config.yaml
dataset: "made-up road signs on poles"
train_examples: 122500
crop_scale_min: 1
kernel_size: 3
stem: "single"
avg_pool_shortcut: false
residual_init: "zero_last"
learning_rate: 0.0033
beta1: 0.9
max_steps: 32100
final_lr_fraction: 0.05
Rows from block 3 of a small masked image model, named by matrix and row number. Rows with one number belong to one channel. Each number is 50 + 12 x the weight over its row's rms, rounded and kept within 0 to 99. All counts start at 0. After the name is the row's rms in percent of the matrix's.
After each channel's rows are labels from the 100 images, of 14976, where the channel reaches its highest value: "top examples" is what is common among them; "lies over" is the class under the peak. Only what is clearly more common there than usual is listed. The data: made-up road signs on poles.
# convs0: first 3x3 conv, stride 2 (model.blocks.3.convs.0.weight, 96x64x3x3, each kernel summed), inputs 0-63
# convs1: second 3x3 conv (model.blocks.3.convs.1.weight, 96x96x3x3, transposed, each kernel summed), outputs 0-95

convs0.5 086:57 61 39 50 61 58 53 94 49 40 50 56 57 22 57 50 52 49 35 48 43 48 44 43 51 55 44 40 50 35 63 45 47 30 33 52 40 09 57 55 44 32 44 60 46 54 59 67 41 47 48 56 54 40 52 33 67 48 63 43 57 48 68 46
convs1.5 096:48 47 57 58 60 51 47 44 53 43 74 45 53 47 12 40 36 29 59 44 31 48 51 76 41 49 68 50 39 57 39 58 66 55 66 64 44 48 44 45 67 42 46 51 62 44 22 42 51 42 55 56 78 52 45 59 63 40 61 56 45 47 32 58 73 34 71 47 48 43 63 56 35 54 54 58 60 34 66 66 47 49 64 72 49 34 36 57 43 60 55 59 61 45 32 40
top examples: square sign; white face; black face
lies over: face

convs0.35 095:69 71 42 53 49 29 53 50 34 78 39 42 53 56 40 63 59 59 46 62 38 30 38 51 44 76 32 69 57 53 44 37 29 52 51 59 56 47 60 51 54 51 42 69 39 37 55 56 41 72 46 43 44 61 75 53 44 58 49 45 56 61 66 65
convs1.35 104:67 57 64 58 80 44 52 57 62 64 39 60 36 60 46 33 71 35 41 41 49 60 29 50 39 53 70 65 48 59 55 75 45 48 62 43 34 44 35 32 58 35 74 52 70 69 39 66 49 37 61 50 62 60 55 62 54 44 63 22 30 59 33 57 59 52 49 57 22 60 56 44 47 49 48 41 56 35 54 55 50 58 38 50 51 54 67 63 43 37 48 40 56 60 41 46
top examples: black rim; white face
lies over: face

convs0.26 109:51 54 50 56 61 57 52 53 40 52 26 50 44 30 50 49 45 51 55 51 55 53 62 42 45 61 07 57 54 20 58 49 57 38 48 57 49 68 36 55 36 48 46 60 53 20 54 57 24 40 43 62 30 57 63 33 50 56 47 58 48 44 72 50
convs1.26 086:56 50 49 52 41 51 38 52 90 55 58 74 57 61 64 65 49 21 48 55 43 45 53 53 51 51 66 70 52 28 58 51 65 68 38 62 44 13 43 64 56 50 55 62 44 50 41 41 56 50 53 85 69 37 53 46 48 30 60 54 53 56 47 38 73 44 42 49 54 54 61 45 62 48 45 43 62 56 59 58 49 42 44 29 43 55 43 51 73 49 49 51 44 69 49 37
top examples: white face
lies over: face

convs0.95 099:40 49 49 64 30 42 41 68 42 52 50 54 60 53 58 56 57 58 43 61 50 51 84 47 43 46 35 51 43 37 57 42 40 52 45 49 45 27 69 47 34 42 48 44 24 65 46 50 25 72 65 49 27 47 50 53 32 32 51 52 57 71 59 35
convs1.95 118:45 52 26 51 65 51 77 33 57 42 79 49 56 56 33 62 60 37 64 38 39 38 36 49 46 54 53 51 39 54 53 53 49 50 93 60 59 69 53 33 54 51 53 62 45 22 34 43 56 62 72 38 62 58 57 48 42 63 40 43 59 54 34 65 48 53 43 76 53 32 52 49 49 42 70 48 61 37 52 66 51 37 66 60 42 49 61 57 50 66 45 45 59 52 48 55
top examples: teal face
lies over: face

convs0.25 087:50 15 53 44 51 54 50 71 49 43 32 62 33 32 58 46 35 52 42 58 49 40 48 48 51 49 29 38 57 28 55 42 45 56 35 52 41 38 74 58 45 54 41 40 23 50 29 50 33 38 50 48 34 50 42 30 54 59 62 32 64 52 53 38
convs1.25 081:49 48 57 61 43 57 45 29 54 44 36 64 66 37 65 43 36 61 34 57 55 55 52 53 56 50 49 78 49 49 39 37 40 54 24 36 59 50 43 59 40 37 58 50 54 46 63 92 33 49 49 67 41 44 46 38 46 49 56 37 42 57 45 55 39 74 60 51 43 49 45 70 43 42 72 49 35 65 51 51 36 56 44 81 35 41 49 41 41 46 50 34 39 20 48 48
top examples: square sign; blue rim
lies over: rim

convs0.81 089:50 50 46 58 39 68 52 66 52 62 60 44 48 22 57 53 53 53 37 61 49 54 53 49 55 44 43 49 47 32 45 55 52 23 50 58 46 47 46 50 51 36 66 38 47 59 31 40 14 11 51 62 18 57 54 62 48 46 63 46 49 40 52 52
convs1.81 107:45 27 50 61 48 57 55 57 44 51 65 66 60 56 12 13 49 26 43 50 41 53 90 50 53 51 59 42 48 54 44 43 55 64 45 59 45 52 44 51 61 54 55 51 65 46 44 52 53 44 38 55 58 48 53 47 42 46 34 45 54 53 54 56 57 65 48 40 59 69 58 38 52 57 34 50 59 53 71 59 55 48 28 98 50 46 46 60 47 45 47 60 42 38 62 44
top examples: black face; blue face
lies over: symbol

convs0.48 099:58 44 51 41 43 48 61 62 72 50 59 26 49 46 59 49 26 44 32 55 43 50 43 56 42 43 51 48 57 34 42 32 53 18 45 40 52 44 53 27 47 44 39 42 90 44 41 47 30 48 63 53 43 43 49 43 50 55 25 42 64 60 56 39
convs1.48 082:60 47 51 38 43 55 50 81 54 27 54 66 74 58 55 40 44 48 59 31 60 48 61 49 33 47 52 52 51 54 41 52 50 49 32 35 44 45 56 39 41 64 56 48 59 39 47 22 66 62 36 38 40 60 63 70 64 55 64 41 40 35 71 51 51 31 43 38 29 47 37 51 51 48 46 50 38 45 62 50 20 37 55 53 57 60 34 64 42 64 33 67 29 70 41 54
top examples: yellow rim; triangle sign
lies over: rim

convs0.34 075:59 36 59 33 42 46 52 39 40 53 43 31 34 44 38 54 62 62 59 42 63 62 46 45 55 36 39 54 47 39 62 48 62 53 36 43 51 28 51 57 45 47 52 47 56 42 49 55 05 34 63 60 38 62 34 44 58 40 60 72 69 46 37 28
convs1.34 083:31 36 44 31 44 48 72 51 72 60 56 52 32 53 61 56 55 16 62 43 36 58 46 61 47 42 38 50 49 62 48 08 52 67 65 60 45 49 42 58 47 36 59 49 61 48 43 50 56 37 46 48 43 51 44 48 51 54 04 52 51 65 54 55 72 58 41 43 46 54 48 53 49 62 32 63 58 37 34 57 41 51 43 63 69 49 55 58 59 46 46 34 39 59 41 59
top examples: triangle sign; blue rim
lies over: rim

convs0.13 099:65 79 39 60 50 49 37 56 44 24 49 46 44 48 76 43 54 51 59 46 44 59 57 61 49 32 75 53 39 43 48 44 21 36 35 43 54 50 51 24 56 57 38 60 57 46 62 57 28 50 62 58 38 35 35 31 45 47 48 52 59 56 68 50
convs1.13 098:58 58 43 51 43 49 38 48 54 52 50 52 38 75 55 57 63 76 50 16 56 66 56 45 45 40 58 40 33 45 56 70 44 31 69 51 64 33 54 47 59 53 48 44 52 67 40 49 34 36 37 61 51 35 38 67 59 67 31 49 28 56 45 58 05 49 48 57 32 59 66 51 50 56 33 46 48 38 73 46 50 48 50 58 44 35 42 40 46 54 57 51 55 68 49 45
top examples: yellow rim; orange rim; blue face
lies over: face; rim

convs0.59 076:43 48 50 47 52 51 51 06 52 58 56 37 31 49 57 56 61 55 45 48 53 52 37 41 45 51 49 49 27 40 38 49 62 40 40 51 46 52 62 41 38 41 38 37 66 18 50 47 21 40 53 36 48 63 56 23 40 40 68 48 53 39 44 56
convs1.59 070:51 51 52 53 52 56 28 38 65 67 39 59 76 53 44 43 49 42 60 28 66 63 56 28 43 46 53 54 63 36 47 49 72 54 16 53 31 56 44 45 61 42 35 51 43 24 70 38 58 24 37 58 40 41 70 66 47 56 69 50 47 55 68 39 38 45 59 43 60 54 63 46 58 43 61 40 54 56 54 61 65 61 46 54 50 59 55 49 65 36 37 63 52 49 32 71
top examples: orange face
lies over: rim

convs0.49 081:47 05 36 42 67 53 40 44 55 41 54 58 31 29 53 54 53 45 45 49 44 40 48 41 50 40 31 51 47 54 52 45 27 49 30 60 47 29 41 67 42 24 56 65 15 55 52 50 49 56 42 47 44 58 51 40 54 56 59 39 51 57 48 44
convs1.49 086:52 48 44 46 56 54 21 53 47 32 52 51 56 39 43 47 52 43 49 48 61 60 50 50 58 50 80 54 61 35 52 54 67 46 62 88 49 48 47 29 63 55 54 44 44 66 27 44 40 50 73 55 54 69 61 71 47 41 45 66 50 54 42 56 46 60 49 38 37 48 48 46 75 72 71 62 51 59 39 49 68 53 26 40 51 33 66 39 43 36 57 46 59 67 72 46
top examples: purple face; black face
lies over: face; symbol

convs0.79 095:44 81 72 40 30 48 34 60 44 42 50 47 43 38 48 49 51 47 57 40 47 55 32 44 32 57 63 63 46 51 32 49 25 69 55 26 41 33 56 43 60 46 45 43 48 46 30 54 29 40 69 56 38 55 63 46 49 52 23 51 49 57 61 39
convs1.79 108:55 50 36 51 37 38 50 58 44 59 61 44 37 46 44 45 31 72 45 65 52 61 45 48 69 38 61 50 44 49 56 52 45 52 87 56 48 64 43 42 36 40 63 49 55 77 44 84 53 49 52 34 54 43 32 53 58 59 80 53 52 08 57 42 40 35 78 57 58 54 57 60 53 61 42 47 46 48 52 44 61 50 33 49 38 39 45 53 67 50 46 42 56 59 54 42
top examples: hexagon sign; black rim; white rim
lies over: rim

convs0.86 087:79 38 44 52 62 62 72 35 42 51 30 43 50 46 43 51 55 63 43 48 43 69 47 37 57 81 49 64 57 45 59 47 38 37 33 65 54 56 36 49 47 59 49 71 64 21 74 32 53 46 48 50 37 53 37 49 56 46 41 48 61 56 37 59
convs1.86 079:52 52 32 69 45 64 61 55 62 46 42 45 48 48 43 59 48 39 53 40 64 36 46 44 32 62 61 64 49 19 56 62 41 69 52 40 40 44 56 43 48 25 48 37 47 48 78 15 76 31 41 51 45 36 31 56 40 26 63 40 52 32 53 50 61 51 39 56 48 39 53 47 36 45 26 65 47 51 43 46 47 52 66 48 67 56 28 47 55 35 62 39 54 52 49 55
top examples: black face; pink rim
lies over: rim

convs0.50 073:44 42 49 30 61 39 33 44 68 54 43 57 43 56 57 59 61 52 52 38 37 59 57 61 46 53 53 47 57 54 44 28 32 43 48 42 35 36 44 67 63 29 34 60 35 33 34 61 34 41 41 43 06 51 58 41 50 62 62 47 62 60 56 52
convs1.50 116:46 50 69 41 54 40 50 58 63 60 40 41 44 51 69 42 40 20 64 51 19 59 39 33 56 55 31 45 43 59 12 70 55 73 48 54 40 42 47 60 47 54 61 40 54 63 67 39 51 40 56 47 53 62 29 35 47 71 33 61 48 57 59 41 69 80 45 45 45 49 57 71 45 56 46 41 54 43 49 57 57 39 63 50 54 55 47 48 76 50 38 53 51 45 56 46
top examples: struck through; red rim
lies over: face

convs0.69 097:62 25 49 42 55 47 45 53 51 29 67 55 44 62 48 51 53 58 59 68 45 59 66 31 62 33 46 30 64 47 35 45 14 63 57 47 43 63 70 26 53 41 44 54 48 45 51 71 43 34 50 49 52 67 45 43 42 55 61 57 64 55 36 40
convs1.69 091:40 54 79 62 67 41 40 65 47 40 45 52 30 42 54 44 50 46 52 60 37 42 52 70 59 48 50 71 54 40 48 64 65 66 37 13 61 25 39 49 53 25 68 41 62 49 75 39 29 40 46 57 54 48 31 41 52 44 62 64 68 58 60 56 43 49 56 67 44 26 45 49 50 65 56 61 46 42 43 49 59 32 54 46 55 35 49 65 57 60 57 47 45 49 41 67
top examples: white face; black rim
lies over: symbol

convs0.91 101:29 54 39 49 34 45 42 61 62 37 43 30 47 52 73 69 71 25 46 50 54 57 54 71 54 41 51 44 43 45 39 32 50 53 80 39 64 49 57 45 53 24 44 67 42 62 69 42 59 39 43 60 41 42 44 58 29 51 37 39 41 51 49 50
convs1.91 146:59 28 52 66 58 55 56 61 55 24 54 66 47 26 50 40 72 56 18 45 68 52 60 44 27 37 70 50 48 45 51 41 30 48 56 44 47 52 50 57 39 48 38 57 41 58 42 64 55 45 55 38 50 79 59 67 62 61 43 32 31 48 40 51 38 37 46 60 37 47 48 47 64 58 62 61 36 58 43 28 32 46 60 53 52 46 53 45 24 51 57 39 41 52 27 40
top examples: white face; black face
lies over: face

convs0.52 119:43 33 37 57 60 49 26 43 55 37 53 63 47 49 55 74 46 40 69 57 44 38 47 42 46 43 61 50 67 46 53 48 33 26 49 58 36 49 47 86 52 25 30 46 15 53 42 48 46 53 31 43 50 51 50 57 54 50 41 35 54 44 48 55
convs1.52 103:64 63 40 39 39 47 55 54 45 53 50 69 40 76 45 51 54 69 44 43 66 78 59 32 40 34 25 63 49 49 50 43 38 35 49 29 83 59 55 43 47 50 52 52 51 74 45 50 44 59 64 61 58 55 38 54 75 31 49 48 42 54 48 56 34 43 49 38 42 57 53 52 48 35 34 47 19 41 51 37 40 70 50 58 33 48 46 49 50 56 54 50 57 60 20 51
top examples: black rim; brown rim; white face
lies over: rim

convs0.20 121:48 36 46 48 43 37 46 59 42 46 44 53 43 30 40 58 42 59 44 49 52 53 27 40 54 57 00 57 47 39 44 64 50 44 63 55 43 40 51 54 34 36 56 54 47 46 49 61 27 38 59 48 41 53 61 60 45 44 38 45 56 58 55 66
convs1.20 110:54 39 49 46 60 48 45 48 60 49 41 59 50 48 52 70 58 14 56 47 63 52 67 54 49 45 59 64 49 54 48 73 52 44 48 57 63 64 44 31 53 36 61 61 62 08 32 48 48 52 73 39 48 64 56 73 45 53 09 46 42 49 52 54 67 42 48 58 40 48 38 57 54 39 73 56 62 37 29 59 43 51 61 51 50 50 72 53 36 44 53 52 56 52 35 51
top examples: blue face
lies over: rim

convs0.11 068:44 12 48 52 56 53 43 47 54 62 38 32 45 43 46 49 47 58 41 45 66 32 53 42 57 42 47 52 56 16 41 42 36 33 29 48 42 44 31 68 40 33 51 41 46 49 48 40 48 42 46 49 37 47 44 29 47 40 72 51 74 61 33 51
convs1.11 077:41 33 48 50 65 55 56 52 52 47 58 80 55 50 50 54 69 48 69 49 58 44 40 34 57 59 45 80 50 49 63 27 54 59 56 39 65 45 36 51 32 56 35 65 54 36 53 40 42 34 39 65 37 52 37 57 35 55 28 54 45 39 44 40 41 41 54 30 55 31 39 62 47 31 88 40 41 34 59 57 40 51 52 59 24 57 48 63 51 60 46 50 65 57 51 57
top examples: triangle sign; yellow rim; green rim
lies over: rim

convs0.83 092:48 48 53 52 38 44 39 35 29 45 47 63 24 28 58 49 66 44 51 47 62 59 53 48 50 42 29 52 43 17 63 42 36 50 34 38 34 34 59 45 57 28 50 46 21 45 47 58 32 51 58 55 32 54 42 35 42 45 59 45 56 62 47 35
convs1.83 102:27 60 41 60 42 43 37 39 44 40 54 39 39 34 60 55 54 33 54 58 53 46 37 46 58 41 41 41 53 50 48 62 44 41 55 40 71 61 61 52 25 53 47 55 34 36 45 37 57 58 62 30 30 72 44 61 47 77 37 58 54 40 45 47 34 37 43 57 58 46 28 23 62 28 77 52 52 72 42 71 42 41 63 37 55 60 64 32 42 50 32 52 44 42 48 55
top examples: triangle sign
lies over: rim